Weights of a small image classifier: patch size [2, 2].
Rows from expert 10 of block 5, named by matrix and row number. Rows with one number belong to one neuron. Each number is 128 + 32 x the weight over its row's rms, rounded and kept within 0 to 255. All counts start at 0. Numbers have three digits each. After the name is the row's rms in percent of the matrix's.
# gate: expert gate (model.blocks.5.mlp.gate, 16x96x96), inputs 0-95
# up: expert up (model.blocks.5.mlp.up, 16x96x96), inputs 0-95
# down: expert down (model.blocks.5.mlp.down, 16x96x96, transposed), outputs 0-95
gate.32 116:123069175066104102095074071173129137087139196098081123116163084078068115144101127101095126101130153142108108132146167112101168153160109116128152088143168135080050153151071117116157136065143116117135152200106123086151077132126110170160140147113135166107093145163122106098127130169165121157
up.32 124:121098127078129158090153096157066139198106216129102092125096125095074144064146147150140138079108098191094091122168125124133095118199127137114091080140142127112065146090151146122113076108156124159130184092144105124133088130129136146143112119159167109099103174120151157168148164146184093176
down.32 120:158076118122149095122098187123127144081161112093122089144128126104129109097072162164124126134127115152115125089112106118080163176149121130103132131095159104193098137117148188122146097118093120126087157084138170190153093176136116128145115149177180106067141076204133087044173087112122172093
gate.33 082:153119113123098138112152166171132094081096126086101138144084138129144118122178109103172075162148197098115150124103161054196172124104098106133109113175110226153112112135128159082141123097142134133094136145076179109105153183178146132155104181155141156125115083100137120155196149109177108136
up.33 082:127138179108174164155108105038089151113087116113109146089114138132092154096131131139097188141130126131186081125118113077071162158109040112112158150115183150152120165134051124126124131174187110176087142158108066150091166077096124128148161123140152104153127101116108131147131117076088136122
down.33 081:190134186118149143142168144092126147065116132133073107148072109088192155190139114096148113112129178102147106087083148119169175082157125147144136154149138104083172078100107087172103150166108072067137129141160077136097119104123131149102138107150114167102039130114133141153106162152089119097
gate.34 093:117180102110155110183137134120133101122084122101110169168104082121113192116127173157134112151115128152115124129174122095112146144137129117076114173121147120109042083144047092146097089086075142139085068139097116112102195085150100111108121138112099141137064148095098079142139053118181121097
up.34 094:089077154148075149074111111096088141152167150144168105108156154113153082097135102111158126130125114104105120128100141150137112133140120101196154100138105145123209173085216148137135164177176112128198202147174120126188112142087148121145148133131166118099195131136141136132107182153081165124
down.34 082:092178117172093127196148074110118127151133159096187171071099121140071150143162084108085141122175124186153137101148132135111172183101137158154151163148112122165171157117228152156120129126053159109104162177148120085124148097162152152152154146152147107171140169135167135102105127127128103156
gate.35 087:100128128150078106131129150094125129210127104086155128102128069132136122036107166148125149066096189126108120100118129093174101085128129085152139108089101192130160131125131186159076171047123153144123108162102081117158139180152131111135121068137115155123094144159140164162123138109149189161
up.35 098:161121146096167133147142099118151126093164171139103143154156186127111110242115071081105106198139079157160133177115115140109189140136185144086103127139157078112134153128145087097146116195153093132104143093167137139087104105098115142156136193112124165167157122129157115119117126194127101174
down.35 105:164142145106111132151127151072215123113187110096152113105110068126156136109128144151146055101125091128185087172112110185198125114135138122107042142080150163101093148120120115147110113091158137089179095102156096106113125165096207141141147175136112126068131117116095080138142146135168132119
gate.36 150:099101108121187165113138111130192122177047124174087088172107122150187137138141167117146151179118133126145106140194135119126119116090103128155142089136131108159088174150133042138114200102114114118087190157085177141113107126150160167116125043130109142091130127110066138126131140117098100152
up.36 142:136135153155094081116109156129094123063179120092134171120134099126104145124108116106141097067120145149104124136086068081109080131153131086112109171106095167067145085096114168130155098169150144099174039121183082102116127135101117073156125233107132119145127118159181133130147135160151152097
down.36 135:110119122039145172124127162073167165148133102117181136170181144108119077228152117089106115111136090063072115123174097107111176061111149104157134136141115151090127118157088132132128141160084101116103089189128087128184141117135094152135147114117135156126154107169128155139157112115200130113
gate.37 111:120150123188102134129107122122235123169105131112156137111144156154171118139107123150148145162092147160104190098098089139117077118106101054135148199116092142089111145175149056034122141142171154080115145168144108165125107077104165103133108106119114107146179123109126100135081142164103140136
up.37 102:125141120206167154133153070188200132169104127073116126149146157178179149117103123158116097125112157164118137093129130064132147121146166108158157213170077114100123147142152145030137163116108101132089082122172169140122156139110132117156142122124135119155165131089097145097092111093124150193
down.37 118:124070114104100159204129069184213153130141139100154181161115130170180089127130153143073078153086121121162113084098171129091163120151167078167142128103175155114106109104146160117115157134104131120152139150114095146173149086145089043144098137150123088121153105104105135148123118079090126170
gate.38 087:066140181122136116132117141168042072172127145138120126145154169149126132123134134157124165156171129144161142106097188092124091172145112115109120127108092092116129135110148161132148125200094148144091145166122147092180117197192172127059127069094190131184120134120172121133158128160151097187
up.38 086:063130199150129104117130138172066082201118148124127147138164193172113144119122134177129145135179146145163132109090177098136101144136108111124121126127124114110123130122138171137139115182103145143116127187151144117167134178175167127055124078087182136188134145095152120139173130164149085218
down.38 089:143119165130079153125111130100170123107112089140124139108115156115120131107071099116084167162115134106155135121099214116132099064099193137102101158092153108102121144169118134107132053153097140163157164139137078136136125166163093141158124044165177169078067111119120189154149142075092108176
gate.39 123:140118093124037063139131092152117146192157110115106141067079131167134125128128131127126113149131132186098106157143138106142148069135141129153144070132187144134141062107136096099145113123107150110140052111109171150131166072159112129177124181120085155109098146161098068086192133137192119118
up.39 116:092114171148201201125102126089148148083130136139149110163154122080158094134130134132140142077119123074156154098111144147141105172125079128102107203115074126118102175147142168172146139113148111142123174130148103119133083185117148104115133072150164100129192134086137187182113105084043155136
down.39 110:128131132134095141179148109152147054180130143098180193109090110142136113126134182118110123097080066124123099139094120074120136108183166145175143108176106116074120116097164089144122117063060100146148149151121120076167140102097144138135090079134178147156149155115180144116078192120171094111
gate.40 089:151120101128135095162102166132120130139193200121144177159161110182137124116100066184106134146158128118120085145064130116132156133106088107096152228108098135116114093136180149136146143125125144131169193099168047152182116114075159084138072094143144151136135098139126117104150126130109156071
up.40 094:166123093121139098157131164140108125149186181133127166143154135201095135101101039166101129138149118134112103143077109122162137149112098131068135226139103138123103084135179170109134147144120136156129179101165046151169115112074145071116061107154151152128147097150143102104122126106105170098
down.40 089:110124134154175123176144103146160131120122166186109090133091138139126078148130114156099117157116143179124162096121136077211099119136151150088140094155051148073056120118153137145122175132151145117128165134111107197087133137128147083120152117088098181110187083114107100165194118116164160196
gate.41 098:197138142097106132140043095178133123086101120130106108149093206112149142107153131094169184125084135098159094149165172111151105148126142122151118103143135181118149117129110140111130124121119189129134113166109141157092080087063218112161180121165096124150174152194159084158132161144115121161
up.41 096:088120110147154102105225147081121159149139150156153131100152051149100121120088146143076093137150103163085141120094079165097131106127128137086131141125116075136078116127133101133154141139113088135118122101143094087162162173177055135125080158088162131088085108076070169111118063094157116093
down.41 096:102109109107144168097164120111143159191126132149134123134131186181144109158089170088181099115151113133117157112162124143157133112137127077091193111150163095129127107151171082152145118119123164151211130043065168106072126156154136224133150159101140084145103117113090162147093101138120151158
gate.42 097:169111173119192124120136129143131111126121161109122071125090169134070146107066102115081154131076122121137105106130160157154168194157130090078120119121138112119139122160091131107152172080108124075165098102160163150184102133136136170167155047123106107082169109084100170154133106108113066202
up.42 096:107147086113077137145123096129062156154134088118160164134139161150168131131203087072117128105164121140123174122092102149133126097115182147149147123099103080140117127120150152128096122171123158185087176139105137142068153096097075110095142203149151104204121102174136091070116113078138156066
down.42 092:090106155080184083141117101112147130172159147095135094120134169168140140145103103119079172107151162106074119177105134166147104113073126145211122144140183167084138150106120126125160147130142132111158112073131218106121134171148089135111123142130092129092151168137074096216169120162134184118
gate.43 105:187125132088130101123070130130092154126100165111145135077130116068084101185162109118129097124137099063063152117103130178158149111125128168126164123093100137140112119145168181127079100159130180164126136126123154163119136137100099105101108120157146107132174118105129166123133130108064012210
up.43 104:080100119180105116078182111129195051119175107146134121173129171204172144128125130134118152095119149134209124136170112063120148100131123086160114128151135137113121128158067077092176145097128103077123100122128122047126128126184154139130107127085135148090088111138140133163117153152148156069
down.43 108:141095116137105108054141090147079124144096141135103134103162176192129078055133109109175136121152158163117121108110099070185147164099122122100177168134096160186162133113164076148132150149128113138198103188176144152144166136085101142078147108127083108094081127138134101097113117111096061135
gate.44 096:117110115143099147179148113092174133031173109147102071124124177124095099098138111167160112109118150097140139153126134112118103161150151086188144117054111125110074134180077134142138112122127116181049194111142137151085126139101078174165146109138147140044151118164096125128151118110084158116
up.44 105:114104123124052145137122073093158163011121085149094069110096149114084080161116122157151128127167183089141121118111115143115155210099132092170156120054146115112085129133092160132155130162108106151093156114155141138115143107122132148153111079110168118080172139158066130160124116095152129106
down.44 103:140101121065132133060100153132143196078109182159128124125078150106137180052131098060082107136122184120130178125129139074100137166120147145152126192077178140131152175140113107156117201121127142113123109161115147143147095126169124151122107132132116137188160133074153142120092089141098061120
gate.45 102:146083184112152102109109140128136092135202097110123101119140166061095083177131067114136140148119173101153153107128125157184201154128113079111128103117104065119180161184106137095108100095185182105122174137120175170124163112089113070124144129118109160101163145114102114120118123141115051150
up.45 103:151130127170112179143145125155117154141064203118093176111103106169176178077115200149113137134119117135111128158116120118073078111122139145175115167134193217100071115069133144141121178128100112116144083153124118109157103147150160181151174146131112105167145140098125112141126164161091166182
down.45 100:147131143114107125122086112180121136113146133072152122175137025106095130111093116088206175143111095140166116149192180159168143096154120122039069155125083150153061134134124111092118108083179148133163122102121103060164124109097131118142118101114128140112109139178111134116152148161159161111
gate.46 129:152132140096147085146165097139186156032115100112138102135099101132101167127124132168083095132167083143170068149087113177132124107147142145169096139108188071125124100093065107087148110126195089128108128120111098114165093062108121084130115104151186174160099116156175130152139073118150139142
up.46 118:120108093141128124186132131113107041027158144125180146190200105121084165124112106121109128115174104118156129160157101100121131103120142122104096078078164110145088093118051122126141133099173140086106115136134147138106128121131080142126134178124119110114129113079187146200134110176105185117
down.46 122:234144173081135123107187097153104128119111120163143132100114110118119142151178140099147064125166144125146094180148129086133088084182138134110088122146145151150176138149083101131130117095115153125117159148089128150120159155091147083081131096112190179174188150138031097117174116133112140127
gate.47 116:110181137132074176160123132070126158205111073103112108102098198099142106111157156135173130145109175135087095145129142177154102147144146104106160130100116081131151199047192180128093152111089147123140102144112087141161116115057154113181129098097124108144118121162108117131170140158172107122
up.47 117:142170118173051173135128148072123141205145058138121100126099200083109070147175135120150138133108180155094150134118139168147121148157155075064147134129125080122152180075204167136084110127130151104172122141106094150146113125068143130166109111112167117131134130145106134104148165161161100109
down.47 122:184139163154159098066151122171147111085117129101099110131123148117113120147114082166116161092098158103098085103189143204077149080105161098165083169146132176113109114089085176187120131152120112147188171132149141091099140120091178109109087126129136120081166124177126091134097178122188098112
gate.48 077:150097109089187113169180175172121183080100080142107132155166111113136129149131100152092116093117100097176151141167145099132200118116161174100074184120117190106125146164163122133126146148138109097135095124188138100116161170126155125108147092077115129157111141124141104145047077162185143068
up.48 079:092140149162077146093103117099089075163125160170165121121077161142137075130130148099113171135160185170121120161128090175128091133139089103126108091119138100172166097098103154136129124125093136123130106107057170144153127098157127143168142173163109111123152094120057106124215184172098089204
down.48 091:075172155097064132141160130159108124101160078144136167173124144081129160146102121102175117082126109134109191120104157170204166123182052152136163146141099119120094178170146096140156179154054136144108087143160104118122156084182118138154118134113137074122146101155195152111139134131106150161
gate.49 053:115135090097075122110144144111080141074144116095140129098118090099149138096166169110157138133184112106129119144177081100123115134159049138142090141185154108135138095106120112167125112129099115167147073205124199068173148100183153088158132155161147099178165107168169147068158121168126115159
up.49 064:109129115076130155180141081095097124145121137162142140081162168136071121163089104141132139104121150133185132142115119156162202100110103167145162170122074099067109156163102103120151147168169069145133113162134120033097105156134147158101171093165137148110110106182146130139153153115181082058
down.49 065:148133151154101096080079125143197197076132113141129124154119087159123134170135121090122122088106167151179141146063166131170154141148141089125171104079152146166065166075145191146092140190086104146132161123143162058148134150078132138130138179135151116190149075130116148105124142156120131167
gate.50 117:141111136085150144140094131165103118069185131100080102124113182113141252148123129172090109127161038116195104094152151124127139097149112120147146110153094169139164125108130085091109176082111150135133132088155158141136142096166146104129155195159085131160118150113159082168143141143123170144
up.50 127:135081135084161131135108110163108112068157149096072137137103162103184246148130136132079113136141026138187121114161159112094116139173129102154155100178122149133150138131102089108133148104117154176133121085153159134159139136174127109138136178139090116142144134140144074162153149132135213122
down.50 126:208121142111127093141151150133130171049137161092124121131079192128103125196089150110088104120094092131156139139069079147125167050148110124169124102152177151133140162158153167137089120183095139121127104132184085143169074112124117110105090116175160184133186117138146095138163096132129118105
gate.51 048:086149071177138212183100155122079173137107121216143116089109107151177104081131121091107076120110088104102145166154105182092118165087165161125104083100132109137097112139146162139124122148129151166151120194122149127170122079150198109106121110198127125128140158104113147146108070145128128125
up.51 050:075120094170136181189142120095148126183132150169074126226073148137182148092115144137160088124121133184136091119126128135110074177145146096070098107109163109145111077125101105109085141158127114169107097192084130143129146116132168174113105126174090162126091142129091160125115116161129192124
down.51 052:117139134109177120154131127089135137140101084247107096113122155155147129095127122142158094154142156142103136124085098123111111174087108198082113147096152155153140081149174124043074145099100155160208126128163166119130130122155160112176101119139150168108079126100157122143120084104103103198
gate.52 085:226125135131157124120142083106096112124147156158071116160156129160126068159102131080119091115123107160136107146075054133114148122134176102152164125170081104185034099110143124078146160123123122101117148145092162151165097160120094152111215098128105107180116119160098120131101132150111130175
up.52 086:056114099099088136158137138134169127165087113100158135082079139111117176118180107147150145180137132089139148130156165143178105098132112143114127126063170118078198223169097152129126103113152129120107144134154170128105154067104139090105051150126169155098135128112185159088146128126143111068
down.52 091:169155072129120101176087064078097112128178105138074117142120143179106138134106152100054115145203148139104121142127075090125151120119113185121142132163137078170123131093136118181098159117081134047174173177129108157131151069121122145089119127125161113112111102158158064154132102104120138086
gate.53 103:071140141119208136118108158084105076082148135163122100139163171136156099135132090136103121109186125207101120147144122053158132120129129105132124130150083186152160166141130155167082140120140094116115146125177139071072175173134105117154126174150137052119157162161183126109149138079118167088
up.53 106:168123110170069153138128156139124194089064125092133127126091122118102154102121112113143148126101101108127137137073165221092105119115187161164114143188153115145085094137102084118108090104125128192133095135138133191173151084110089145118133119074090197131159120080104157119129165171190134129
down.53 114:104074136143135097113129118082090136076106157161091094125132135191122100058113134115077186132142180102116136143149176103129171170177046132153125143130041091168176129102113083144140122141116139104115167136159113174168115110116141136186100100101137122170139163156119116170151164129186182108
gate.54 103:155158106093110098131119116147163155112122135080127136103169154148170120118019124109110072146081122142131115150157181107121108173121162146161120001140099160112130109116095106068127158127097138149146117149127169100156137101160090180152098108168112153137135162118092115106065148129156055109
up.54 106:129134111106092091135123105139165151121136125087133110105152167153174119101026116112114082142090106138143110141162173088127099161125146158175106000135092172127123135129079102086142148128108136136150105171130170107155133099145080149137098096160126157131141173127082118102078148136145062116
down.54 092:104137168117134116135102151147118152102133086118106115179090106098125093063136110133178127118105081197169206087107100131127099187116141083089187165055093150152061142113204168157120116124158100181137143172173138138109178128171126135107128140164076124144142132130114114113106090132132095170
gate.55 060:129082107139162083130135097129098079177128127128146105150147120153110182112107149179135083109139136120113081144128147145121205176158114147080094175107206102134137098128123127160161156125144070162110109156115155147159088155135119085091096220139106169142133098129197141137101204065122161110
up.55 059:115180115145050160128111171147181085100087147112121140121124140151145139104129112100129136166121151132104161104112112119118076072122135108157120092169065115134126166092142153068069086121093156126139121122138158101055163086156140172179146046103146084141131190149076119135150069167153101160
down.55 053:114134112152110146147132128107123095111093114107149130108095127115181082087121157139136138131124083094141137109097093064083127131107099143198127097157122085104092143202177132062163148145089092105169112150164106073109075119145137129125222107127172120209143094150099190128096115092162081128
gate.56 109:145111130111170137111050138147128119246119119137139126188155091216099166166216141115137101130092125155154103113116162139130182172123100118142166135148141109113151149135154105161110146117090118160123116148103094147108114105150155165104171181176180159113146130106074110119108189116106133090
up.56 108:142124077098148097115151120157115126000127168116156053118108153151141136091155120184098132112124150094110137114089118120123071098135193159101156135165121114135175125116111107126100154125135129137131104122151096093112107119185058132162148152113067139145128170115180113085160066175149099178
down.56 101:141137093122116161151148099097124124115130126170155093106097133084120155138141127099154148106165127105088119080093071159086184099103209131154127142147185185133088102128178143127112166120067120110156154183101164164100122116109097119160114130131184135131069103154140105170041159139129036129
gate.57 103:144127116104122139120192176154161072114106125108087123092084111137169143117136071091126100105128163163153154145123122140103173147155076185101108183134116143140131106107128185117089119108126124134169139096090193129133181089182134205074123180123147167090147136100092105082106138068146052112
up.57 099:143128119094131159126198166150162070111106110131092140099081116134144116106132050107142122077109159162148130137108130130095176158151099198105097179124116114124123091090128166100100106122118116121168143111082184126113177104198129203071128175140147154100134131100093096079102124052166088131
down.57 104:154097076150144104120137123102144134123170166052116149107155184128135135110170174130140156149196163104110150125095100142168085148135157139109082099120144136129149056081136168070053170163121123110128105067126121148161110112164179112114125123122070060144162165136122088092168133097136110059
gate.58 078:200167179192138093148126161141087132127146131108167143162157108184160161090108137127087103148109207096185092116174119105130160143136150142142123112102102096113135125106161103133117129159133111092092061170152132072146143104113108190105135118093166081164077126101135094158090136109190156060
up.58 073:042090092063115143105143096103160125150118109138095128087103151079079089179150131119153142129164041165100163151098113173121130126119109123097162138147160169148157118128108156134142141124136129136179190090082100188100121140118168071141103123159105174096175122162114129109149127185080119193
down.58 071:111182136177141089188158127147180140147149138141118121150169149083133178093190122152058201167128111098119149150142130102132130188090089138096128118066114088189112132136160137106141184107156126124129090149154108117134081107150074127178090138135176151087101096100165123090160134149157194153
gate.59 124:141118143172057123131140136113124129121111104077068109121079153140142139130145130134106120105096143129161130112106111116135152123125127097210210063100112080151140176155187120094132066120157147121112216115098215128118138186181134124159137104148162104117120118143111125082161160104170068138
up.59 127:134107147188165099147144157132147086169119058148135104112123153088182154149156104140162137111189112111111106096132111120153178142156127125161156173050113106134129160093128145143133123112175120134152196124172139094179111162152106127120080112153180202072087106105175148043158089134099121125
down.59 122:178124158186123094067173060076181181112134110161130073125138169126152169086177101101113176166161128103096139111091112122144111129107131069194207091147105089158113145147137126168143147142094171140126114120133155126089148112189112138130144099093137133110153090090146178102148112131078111166
gate.60 068:155086110158099091109123091129085132136135128090163115114058107134148139189134124155112108153151125122178144135064148241125109188119185159117114134140159026183116152144087160114105111099100133139180158112132106158140131150073120132149146131146147100188132124120118170121057132136138157103
up.60 068:167165149114147070142095139108180110149141138134120145178121079101108103200149108145129119128151127097145052056126097102105190151124085183123137144131167087144097108103169097182141117079090102126141101095062053111144128109168146143082170158193092122120132124149138123094084161115141097120
down.60 068:099102176118157135212103124121189128140106104147148129147126111121030165122152115134153175141099122134181123140048133128127138028085178115124115133146071132129176150105172132140122184151124126169039141121118195141114120173155104139114142128116133104153143124121175134115131109154099164099
gate.61 109:153105129119122167176127106140126153046102114140139075051121109100131191100101143115125146134135180133164174156150182197102198115128154107090104147124185093188131072121124131092121191175183093138091128091108133174119140095079131101153141171147130091121156117084129117116142101100119162136
up.61 111:187108132135093139153136119141107132072135113122125106050171080086150195132095118095117131135079174138140151156146156188095197163146138116113105165164173088168185093148143120083118171123175101157105115123112151196136146124135112128116097091173140116122183094083124144097057158131097170104
down.61 107:181116198044176170066127158155139172143132126156132167164141137125168146173151127167093155156103092097156088112073166156177181121175106168137087118135189183127140160176079137123134109081093119147152096173107137136107137129108133138148076133132162131119136114109152102124122128191168170098
gate.62 096:194097133151085086179114131150156097162152096099107157139165101158083124199152070084177124101122086120134137142122117104119131162094098135189140095115101102069178172110170137195096128087126097125151062132095172118126144197118134102108121157123087153109055149178157164121121124127134120121
up.62 099:182134083136064149171100117150123119102101127183142125090134158173151156168084130157133154158166157168102119128107094150104100110124189155127107134143114087115169133110100058113090108086083059161150179154096077106068117172106078063147157136146126157156143117131149183120126111068149173121
down.62 102:121129188164158158155143147131103162126095092107120139147189083113110132197098105080141152065055121065110141124093130090111144103136097119121201166131122114091157144112134124182164141110128119109071158115069128109115123101123174184171132219161188121131169112102131117151134095135106100103
gate.63 108:115156131124091116204081177107146114117074112147104120087186147123100048164146083105102192097167111140099077110124153117106146111191095161106125109123119166137131170111161096093146148148165118134106106094095065118098163159167128161130100151185103112130093072140088162134184122156153161174
up.63 116:119130114080135132058155113080094118156171120137167131160097086182154148124140127131173079166082124117095146120081142108153087113064191086122129148139145123147152084130135130098139108151093072146102161146134181124124093117108107097088123050075126160147138148149162075125106077068098197096
down.63 111:152125142169117160145130128157167122153087100118127110132183088132124182149104126100108135144077072210117107105062155129086194074183103098090184082163127072100135141045161149118129129127155078142125115122128105060132120155104125133107108087195116110134131104132149116167125111150118176174
gate.64 110:168136138111068112153096177172122131121115142098094159132200103100093123158100107137138139138097144156063145132177129192147205102158164171107099051170124106135144084118126167104146103071088106102084063129108113123146139092159092136113146129131101151122078170159144164104172183091159134140
up.64 108:158128124113105109136083189179137117135110116097089131141190098094075126163127088130121125127123142171085148126175130166133208114139165158084105039164108118156168099105127161055143101104109105082075074123095090124162124117149083125100167119114111146101099153175162178114133187110166127140
down.64 115:104110082135145069183136170085131108109100106099148130137094170091113133124163090086112100052148132106090115136146097130113140165071117104125131171166103173133169163140095058128112181158146145117061126137105092128112129122096131185055197177105152131137156144125100110103204151114121125081
gate.65 097:140110093149074133146178110080077096104176163147096127110194178132117141176154150146120123105167130126107144143149155129132135156125071099117109177169117085123149167115161077072157095120059189124129103087153065162088146179112137146168149080181110122180151141125106093167145139086128153083
up.65 100:133138132115079122113176112119095117108110158108136107109136152143135144151131155140118062137118061107106142177171186105102119144179093127090141172161141116155140161113139153076137134116055129153132079073108049089115103132155154132205133188164063159137165148161065120157160171089105157148
down.65 096:130126107153109053138123113133109157065146088112164137111137140090105105093115124163105098144139154062082116154123143176183131129118119071146166105136161169188118124190062117148102111212125149180108107135163112107118104129151115103116124115095090180108126159145097063122170087078165183162
gate.66 108:180125165143126136128136165126072109139174127089141130155071135113114109141161121110138168100091140106144157114146175075163100140102071135146128106041119130126058130091165175151175126190168129067105082157168144140148083124149161136038134122138147166146099127150122116183124158127126057149
up.66 105:153170155122154185102148114126092133117132111151136135089143196073122140048124159161103171143088083135093131133089164163149097106130177109096182126151130178114090097084145143092102110175088143117137163072112098130093164088144120123174166156102165095199162134155086154088087092087148157117
down.66 107:073084174140119167134157146115127069118138086115106145130114067060161167154133103124116169055132113086120124131176099088158119065116170122087125170078114113127138108105121135091116105089187179192093103134134145087149098195161139135140146185111132111124212125140104102140138124154131165165
gate.67 070:179090115117131131119113125149126087099138089077168115148079179135130135144090101152155127118196158115120171088075145132092146141105062156171111153081129117164105137108143121104185130100114114083144104124153128142135129167125120153118138247129116135180085141098112169090087050133172188108
up.67 071:187108135114142114115140131169095087094127076109139132148067166117128127149115116149203117111167131085134175087109145114091139158120068133152109170073100123171102168108158121098185113114121102087157097133152161140127121139118113159113179211152123113172080153098122170121065057132162190092
down.67 073:173129120123133169140111112179113112155083091089148143147129145089165163148127216118080172132140130144128141111118127098126141059174150125120141081113080132146116111124140107131099118149151156140144124134058084110109139112159161137029082215119108123152156083121194179136157067152129142179
gate.68 101:204153072090179183175165081113144208101133092207143123104126116120182095153081101110196151169081089155166104158167162095088069150120133068130140163152103137158137104166125087114157130101097123114151154119099147111145081131138133128112127138141112135109079122076133126150114155108138101128
up.68 094:214172082083197165163167095079150163091126110175140141114080117155161117161104073137176144153105073132182083158156156090071067150148118083115133146142110112169142131147103091109143096094111124119140175116084148111139092127134101137090121155118124147097064127061139113139117139100138087134
down.68 099:095086080228133125127127117178114144143139122149179119145121115168153141074170170070119122142112054101142129157158084121104085158120048120081141145174128156109137186109121135129126191179142128177146125117176077137137107097155121138156146188112083173122145135142145160126125055123147117123
gate.69 118:151084083118154152093163153176055067105149111148153128072099111108110079140106134057140187108134219150134186089143120102131098122134092135132098111111140120075119177153096118112120092129141158087120122148129120106086150133127079149110134051125137175047116115104086132151157125093162106143
up.69 099:124044190076128169077133167129155089100117121159178141100082141107114103125119195105173137148087191144142163121117138126079097160092094102156150151106129109052136153163097132138146135124107154148165131141157144132135094075151127133092106093157155141087129136095071118151156159055146056117
down.69 097:226144050113133139105088106151131164188098123102121128111157161140108089133147101129116080156068093096115140137101135119175078128137134138149062116204155136159106158148148140121137148132152142122123155101123145148186089113150097098099177131051116090141125144120141177077159067089111078137
gate.70 111:143116182130112184137112105180139073128156111069066163154160106163118092134151124192117137119183182119150104121164155133145140172127035123144161090080150156119107121148142211137111118085129134075187151126110123171164148104121177154117127091084113126106127170107123106138174144168123075111
up.70 109:112102164150114143105145093166157124115093111101096100193115140213129173117159138132118146093155153119178103131170112121100129147074131100167169105105129084126149107165135151176102174100110125101205166155150122186153079105094192134155139114101143132081165125157037151102158144155113071117
down.70 095:199127122175122107107122090202146157093146080122167058106139072182132078115153112064150072135118138150222160163090132119134122145201129137134147141153096095166142149119157099118142084136152087071128088106160128121078071135137152140119114114133117089086079115116122127115093098104125124144
gate.71 092:139137154111105140059063121118128178155098156161128104096128149109199163110141135105178136067210162165171138162120161138147145171138149159147128083156142152162082142126166144077130187107187052149134160112111113117121078150149145164148113134117112149148118075098081125132101126109192104088
up.71 083:092156133073114176096112147105100100174119090208127089127215125139170101148132111150188120112119116084135121089102137067123112140111089132136166084191123134062058118090118127130155154158169096169163117173129160145104143119130173178160101102100165150110132156110148154177129096092148159101
down.71 084:149105111166119079093111146179119140128137112094156133132120121138151086108133121086117139118138137185148093117105184133107157173139182132107069173106101110123143148119133089121169146149138193130154090067198116117101081119102143151182170088124086145117155080166118157147224106190155104196
gate.72 097:120078096108122145173148111147126136144118109109140114172074059112049215105174120125192111161152154108200139138132146138083137117120093120132127120173103114151084135130115120091113197096171117107097133072161195209091125083162140117139149126076121151129153109113114091117093158114138128152
up.72 097:114155137141118123072101140119175117066115146159134129093158163180251092124085154115095151099082096132036086130148110081162084124110120112134113136110156148133161141118136145178115097189084150176159125192128125072192106172143127135132112146154106117132114119161129167120158106123134138097
down.72 099:105113081146127147129115136075149127154048119117153098173143163076077090120130115101133122124130150123109144160079181168068086168089163110167125048074088121125129116147137070136115101130098086120170121125160165157145142082205128093159138100133107075134077126172146150160112170164113084107
gate.73 103:142117166078167153168155198134148130121158112130168116145092124114119155140138087132105057172123109083149161123084134142067129147134081099092069235171100120150106157130127153109141143078118124119133107122132126179115118152062125133143121136160129127063121173070187106136098187149138087160
up.73 106:105114163078185156150151186106151110118139118153171123141093142140133137148146093148112066179130097100128150150102143139099108147118068118092079242187085154113101157124135160137131140092134110134153108141147142172137100142070150136130113133173131143055105177081194112137109195160145095141
down.73 112:153114110205133178158097105087137164152141142123085111127093115140194125146127145181120132152119172175061132079123077183134169143139086097112117114137092116107147089117091188124167154110166122137127103102178094094107089126142141135164080066112093151140175143118122132088161058080108064130
gate.74 085:085111140141098091132168157140106155146090102116197077117135094168141089103085119135166135117111148166074108126127092129130153086115137166167148113094139175110127106130139073120091169176104067086151230160091103132115096096151131090153112122064099148104033122173149114121141137097140145154
up.74 084:083114157084138123116143127145118105141130146113163099162135163162089109113117161114153112139072092110101183109096121143137127154123170136136115068079151197124176117168170142081186150172067115116107191141173124175110122118101134111160185181065153102177073084121147107166081107079119105158
down.74 088:147097097106176106159141142081133154133139149159144195170103152138145119207129114136084064163160145069125113152101085146090050179101179155112110117158131096063137107115152090112111146212161154125104116086165118096118100145134094104121091102171083181108115125104128119104109101163092111102
gate.75 086:090177208135122161106175180149157164119168100122115163067158115090160083138093112114102140151104112141168134127049113173181204112133110138113153102115111112131107189163181124162106116106117120131107222133125148177174106131147089094128122141196116116178140112111141111146116125123103161113
up.75 095:135126171112110139116163149129135098207098154122125148151176083128166158086107164099095125146082108126104063157152126138109136144113131163168121097123080120122145103111162138168125074175204102183134194196094150140113053115140105195129128094129098164111100161203155115136131156112105163136
down.75 097:163123061181154157125096111100185140105165174098153138156099155159124150076185156185181102101088145153142138168219149165089105131153162167132089097129136139118166110098131118150096155163201148151136079110167110136151115143115103154144159074090084187094176103130118128136115124105105122129
gate.76 110:136110127055061145105181093126089100127127126101108151088148051126117120189128107183130101163132079133080140112143163210097074113120076103173144120139130158121070154079146132137130146116145114077130158118117135146101148104129149095060144143102098118149205154155175101158090086107117116152
up.76 105:108139122209188119152066165127132169130124151171142094157109176131106119069146147057111128079138163158147097169099090047146177174134191161111120146151114067130183111155121116116136116138132139162124088143127126137172128180131100155165102114133144124117057097094125150106175154166138163102
down.76 100:150157190147124126078168095186101122107114130101115136143077113098135086113224138098098119149126142077075137100165157130169122135138181148141100126109103104122092126110109081109136059158183154153094125113158153190164157133168140133105154118158118164130069120107100123091078050113104068137